From a checkpoint of a small multi-label image tagger: batches of 256, 50862 training examples.
Rows from block 5 of a small multi-label image tagger, named by matrix and row number. Rows with one number belong to one neuron. Each number is 500 + 40 x the weight over its row's rms, rounded and kept within 0 to 999. All counts start at 0. Numbers have three digits each.
After each neuron's rows are labels from the 100 images, of 14848, where the neuron reaches its largest size: "strongest on" is what is common among them. Only what is clearly more common there than usual is listed. The data: abstract colour fields from 500 small random pattern networks. In brackets: how many of the 100, against the usual share in percent.
# u: gMLP up (value half) (model.blocks.5.mixer.u.weight, 768x384), inputs 0-76
# v: gMLP up (gate half) (model.blocks.5.mixer.v.weight, 768x384), inputs 0-76
# out: gMLP down (model.blocks.5.mixer.out.weight, 384x768, transposed), outputs 0-76

u.97:463540507452494514526543519508523467500474472492530493518517522499503542457487570530464541440483446537477435524485473512525509430464549462522492473404543435478467573527521541537515519499457406508571439472498468481564599514488539534
v.97:446458482500520415600498482501513500470510504495547466461433499446557497433465491451461502516448487458519470502434502557442529507471505491584449545480540521502493523565515466500523469489491532515549490489429488570562392545464485462
out.97:495502495531478506455520503426466553494492480539495460546515476534506531539545485510481473481464433507477534424456497488528497547491470505516436503435508540496474464568468524551536460481498494525497533518517518452509445495447535551
strongest on: mostly green (38 vs 13.6)

u.394:524467558496469487437509521535536478502471462579542496488534470519537524456447490475523476555470420459467525526378524533530456549506562488513509543479482443593477565541442535534529462503506558550510533523492469485518438528512466489
v.394:483549512463448501507484538465583462496528336463526539561551471530449471452504525500470502506455528561435478516485462464544525475458528471483470500493547483486523507496524486591500485489563462492484463530474517534534441543511510487
out.394:532455496514549535547613532479500409447450525489458544529517515464494517496488529492457417452466571561459520515438553539525498492434521491540483436423521409519541505546536528463457476592474476496511461496526520479553453543565516538
strongest on: fine detail (100 vs 16)

u.489:535530602461525537534460480447457514477489493583487510421531465530529446514517483455558509450518611488473472450489485513471471532558510480475551502462498540502520551529422443552566544427431520506476445486461512426521401563480559481
v.489:428492533495435500534515508449500555446526456429434470511518430415497514463502460509465479415475571464509535496488506523519498471504545485479497523575427492508461467493498474534490488498512536467485455475520483487542552500475513509
out.489:476493475516514481496486513469518501462504500475499523512495505433473501512542424529483433498501543531499515498520546520480501427428487572480400454496514566534526477514450584516524588519522580395487501513464514450517520531479468527
strongest on: fine detail (57 vs 16)

u.409:521519507570509482508435530449514497477493485574540452477498489482554583519520460448458545515478476469509471516487495480477540499460446456523390523423522562474516568594495524597593490468456446513461451456476533534412434463505466526
v.409:447456463509509459493484533471480443513563528490547414464453469509536474396520456466488461539521409535489495555485516472500519507546481402557458539529553432475503483520529486469487493507534518485542450473519530477512543507517435571
out.409:458488440485544514564453462569434539544488569465512498549503564466394508535525518553507587539544537474471494504507531561481420502532506533471513540522577541505445434432535588445544481539507511555502492437428549448483573528461532537
strongest on: mostly green (85 vs 13.6)

u.72:517523517542472447499502518535525509490443509515407472470427517492497557520531567462519456480508434427536469544594446546466506457481481533509477514557493529534500493487553506483494487492492519469575552528453489469513559508489467446
v.72:504525506483523495540471474522510511518468524503471511461560534457490587481490576538448532504492397548418533494520533490510463537584482480491482474557464460541547452483432535436482500556515501527536507515504483500477537558570442479
out.72:425512508539535551471497509529477535580509555477579485556481529569480407503567541483501544574538485549503458453492506399533458511530491462496499505516512466525484515491468479577555534432515538549486419519528503462501487485516547514
strongest on: mostly green (40 vs 13.6)

u.734:541481495537504449477507531525569510505416533506518539485467504487460560522462519455495502530436461565436559462533540487452510457449479548436510489553515550516487510471503534541467477506520526505513571521435393591509462503482519475
v.734:452504446530448452456466590534493517492486480563484491533488437449568564478517530474487487509479434452441507490539492548506528458459506495577476543473494517515510504497470473557488478510567536564513544514510467468485474495500457526
out.734:535461530498469491541519445465521508482477511517455505431550608469512509543448520523528471480462484504477575466528477537467516487500485556529545486514418503533512486485552544410518495512505523435404583523470434446559477429522477421
strongest on: bright (99 vs 7.2); mostly red (35 vs 11.5)

u.505:587455562472476413498518455559483435512395492516453522493611505478500548447461587501518523439501443505496472500532535549460473555487466489482447486485504543510498440574446513490519507506497495473592485480501549450545429535529521533
v.505:445454566472540512538495432500494444510536484514522528476415550554579432500456504465473445556519520411516486523466452400487487495524478452472582514472502414489479529537506497511548546484434431468538435476481549554506485451501515504
out.505:522490540531423490523537485498541478544526502537526523443471547592581460548471511505464434517489475498500481539528494489432531446518453494527485489520542438487477532512463482537509428441448480449483504500556474538535458504497543470
strongest on: smooth (67 vs 10.9)

u.110:543561531445524487524479491513547417399481533432529439474479438421538554526558511456452482461539487605543458555549450473496528462502479506472448448459470499469496495531486476525528561454479518443560489481431482530491498619542511519
v.110:539483488456430497490535512469515470489462500534456503524519468503490573458416505568545535475492414495498470550461501509555464541532560452472482466483418568487529474522400467589523499504579517517564455529543528556594465545544359536
out.110:496582476535628513459492441521436534522527575410520488495471521520510500484579583526495463588558447595580504482544478474550482493527565477454461525503509528511418467537486522555559513502505502569497461479484488497480482504512484507
strongest on: fine detail (97 vs 16)

u.207:550523586461481488495516469501511380507523533590514523473485520508595502473559508491520465546506446540491491497560475488474409504552396478535486498443523525433527483523526592542537495525536488492490554537488484599455511558520547474
v.207:474555517473535541514482559451513491451522527534516508492454499399546486486540454475501499536492450566522527433575559438532472462470480539431468472516546528485512524569547554550463570567547518443564583469498449493450517540496445578
out.207:485523502541538500542475466568461542383376516481530515504482503542530454510518447452514463501534478569568467535524453482492489524536472568541501522468396509541459532443549571496555504467478523462425471392578590446532462438478496491
strongest on: smooth (66 vs 10.9); mostly blue (64 vs 13.6)

u.628:518519531495497471469520462459533548525458455499390494500545461471472444472455613529549520495489491552461580471494448595494475525438552500539500448577471500566439484476572488490466443473528520518541512505457456451496559525491440426
v.628:551494500540496520508551487490523362549448480494491501476635531516462552510472570528491517405530523470400504520532545561490505443487473490487405500551468538583524564468485563439515450471419526513530543497536469459483534479504525520
out.628:492467568526503562597504528480531471477476477520522525523475521507515533436506538495474468547486511477506462551455580493489495531450469484510494420482494465583542532591511517489457502509431555454497458523558495543469468481529444503
strongest on: bright (82 vs 7.2); smooth (34 vs 10.9)

u.33:440499477448587514503514505557510475505556495513507477493482487452446526476442442428488438508502454495544454569555520503514516513488499488497484549428510450502557494517520478633531525471524498579474488474495514447531490587540514541
v.33:463433587566537483429499532550478529417456457560511411469510467506545543464517400462490577483463506565574484535521562418534525494498533483546586568545445487510495549494491513534496536563517559546529463552540483501498544502494487526
out.33:515539502466431486510499419439491444437563508437516509457484481503524475587534565455470532539511503521462576475431441464492521533516523521435536509529457549473434499438503508464466552535439458557556509442450492538483517485487496562
strongest on: mostly red (78 vs 11.5); fine detail (55 vs 16)

u.690:517485476488576498523540490503496470507573477487502537472472518618505510454454554521437463453572455459390497483445487504493444469421577528486518468518547475501495452483508468461508378544466447518565506493493509546457525471524507553
v.690:486485483564557512512475556476493543512471477473466473539525476503466473498488463529526488499487487484533465512535411531545492462444546477463444545486463479476469416447510543562531459448531532483515485494497466447553434492430604488
out.690:511470556476503532460539480503535509444519469486447524536498525514527456491446527517506447488597543501528554435437515490541512490495522487467507506485509454496516489534538462496452502515448535537476517560575540520498480473491464522
strongest on: mostly green (51 vs 13.6); bright (37 vs 7.2)

u.318:589516486488485480506531520520526415519469545375530518509462538500427520478419485514483539494467603550493512477430450522470500475535578496449498494493539521531468518513519515557481538602543448580486569564489444436509567593464488465
v.318:503446500486541476474478496529496474425478549528527491498498487459452459490553576434525480461488526477509494435526474468513528549431509467510477435504512519476442520510465479505451474504486436532458536526497568493532550536548564479
out.318:461494483485401560508526476431482477471526490498504463475461454535457551518523491533411489408508502447483586500467543484527555524484458505458481466467481486500485558531486543452447447469458513513543531481480497532419500512501470582
strongest on: smooth (55 vs 10.9); mostly red (32 vs 11.5); bright (31 vs 7.2)

u.751:536569544494505558454556500558505520551484460515527514499482494579573505490541471418529437536575550490536479514540521538551459479468463488484491508445408536526510536459485458554521497511509530567485521523465496455446437429467561461
v.751:596487472513422487481537464476516497500423565476500515503546490465477495500525490522506454582472566503562540440490494587492546527519570494512476489481494454543420513473465445467471477404512480526429530550508509497537416465479578491
out.751:442483489501438459455572500505486462492461514516543536537478434519518444516459539501595527479423587404441560450455484522535532521455487525468540546515491489460484442539520538451402547483507557468462622515560407500546567461491468494
strongest on: bright (54 vs 7.2); smooth (54 vs 10.9)

u.208:590579543456492502451496475527514469502531498472548486462478487481468441555566559502514497541450562527486533488492527507481487550535505507475539522534505533596482459533540534533494504481517410500468496468397433433475542471547472374
v.208:437565493497465487542522512485549472458438474529459558529565582514567506506463522423490431486488545477487497514544545549523527484488513558509484396566458515513569481532505545516431459495510482538525556535518485489524578514484470472
out.208:495533559465496458516538433478478512429482462521570501412448509585576493468430533470462525472469465512448581458513479507479523560436475495472490524536475500459478456543462449531494486492404605470521559510510503477472492511545496504
strongest on: smooth (77 vs 10.9); mostly blue (51 vs 13.6); bright (31 vs 7.2)

u.738:510516475438476469482494547493546513486439446550494496537501478484508480531522506524530479515373469487452587474497512503493506529425540454502470517486574467434525529513466467526527377395541449462534574559464438616493516480461536460
v.738:521550470477485545552475481511493474489484498490539521490476529508485462562498506412492525493497517413513479521505509490488473485546493524481496503453491476563463517474555516458518520524437431487537518458498502527577453439530588488
out.738:537522482491557564459544501546489489480472438432520536572531501539506470524499609450550554424538541494471513486453489535556417555533493491495518436465477503480469533507508443521469439541487512579532425486591537441488499481570496546
strongest on: bright (47 vs 7.2)

u.468:568468531528472428483463594483547439535473468470486521539537509535494520505531538534497580567516504468485465522469460550524491476439491505510506489433535518617536497448500540530489481511522419561590517502491469509478476526449529469
v.468:534528524527512490456457538505537572472492538515487536482538518463458571535573587435474460517448509515496521441524518532526503509445465532496496431533489530535537470491471444519478501505484467428496570541452462554506513519464499495
out.468:458491516502453531485514486528558537525475430527514545466484482559519470480472487432553487473440487449482557514501560477486527505454508522478406482517469475483468563490511480506436381387473553470483591531539406565535480389520564424
strongest on: bright (81 vs 7.2)

u.3:453490622434562487558498523536500411461486482544446455521537538493536513551454433460513538489467522461519423485512544483425490522567485471586523482478468538480480565590528520478514532549508497490525523497471564474523508477571484484
v.3:498526522467457477474467539569465566538535476525478487512493485472435499449553521515555495526513387469550438474550464502587521549526469424569485496479379546503562442498443413514467496496575550495497468546590479487494570444550502500
out.3:452495499550502449461508474535470466484417502480502484495529399474487494514529423474530459539435491563560485552541523471566529474533541509491488556517427474457449453532453583546459500455503492575425469514487475431525542506492524494
strongest on: mostly red (98 vs 11.5)

u.379:546515545513538521514483543486499483582618457531565492445487505551470460451447497557513526501514454541514420505519540484463438431492545529472515519504521547480477462504542442550540554546558499496484574542512483512440561478469448481
v.379:475514446462469488502584486453466481468495486474409485476465452469533488522444477520452489493488436560476539457500504490504570516461532486487519479517532528551495487521534497500517493452477538541506548474502440530501504453460443484
out.379:521386500490459485516501496518508445573507581520456477507504485533477442499441487567548463522467432435470536450423491523512497533462495465430439539525454529488485432527517504459489466538522578494478523564493514487491618518470494468
strongest on: bright (80 vs 7.2); smooth (31 vs 10.9)

u.369:486479506534541467530428506554492438542481483504473466510498515558528574511549478445524450576459484555472418549493538430494487536503556452516545518481489433530501556532537521548497458467485450518502489560452466520496429438545547456
v.369:537523565452547516468528496506603533574503489483558569465426519536555539448465547480434481504531510494505555510440508511511507499395488458512499494454512485568497537517473424471523486536501519540486484485493485572423526503464535506
out.369:442469472466538481461547453526424549513557577508501433500462463471484467491500466580537464468523548512553518460485508514544510526520476462529482554502549444480516466487610511445471537522500517505423490498559524468549512503495481496
strongest on: mostly blue (63 vs 13.6)

u.717:525515536434489551446439530481537540469500440495447486468541493515501434552496540458432562511512609440396458516486515516480430504469551500463542578460551452493482441448492442548529474471452464551497541477494440565484492491524495489
v.717:463478494468480498516501446610480441486504429470485543432583477497561499537489494432376493495441522521458519494509437509482454479392457498596549445531514499535479468485496449534456447531550521527564524496500423492558602467512503491
out.717:435524494555466483544490504562480527482449500532566512529492566473505473525526429457540529489489504415561564548538544490431551431463456535526431551501592475508485562465529577423486523432426575509505532463460534511493444418467555511
strongest on: mostly green (33 vs 13.6)

u.551:543497583497510426573477538466581478488433430461435475517570483506516561486514517433509521484404491480507444533580489559478483435466469487490477445505535493578433507515556512535528565564513493529578492505447484487490474469526519446
v.551:480580493499587481496540490509560509484452521469530504508477515492502491520448465458498491483456521528468441518568530538557474491417545455535473482458534514481493461515529533535578553464520446528435446521495478543532514468536510457
out.551:481457484493458526512458513420523560563503446545541469522532508507468480527468468508624501519495529464482541466405533457491478510539558476427465519498477539469550484474520497555537487432561457539547520564461490488468449550486493479
strongest on: bright (47 vs 7.2)

u.545:568556513579486447436428547480566502433485477526487562456584440547543534449476443508479492532521451555521401521547485539483495493516539543490520463476563508487471521401565475488532359524531531505556510482480521422421467521443549501
v.545:475526486464503454534507549455569518513507450505461490494509448481540525430522437460448512506535463483456428560455451490534484436435527483531545474413573491492565514442467468490558473530521527535507500474540499572428510504458459526
out.545:533526549462484495461506496524597484487487534478438565479536509421463533474481485542477443462461527476503479521515474517504511478498489493482527454506477496501550446534561462417489494509509439455475505475525426605499560517446564529
strongest on: mostly blue (89 vs 13.6); dark (52 vs 7.3)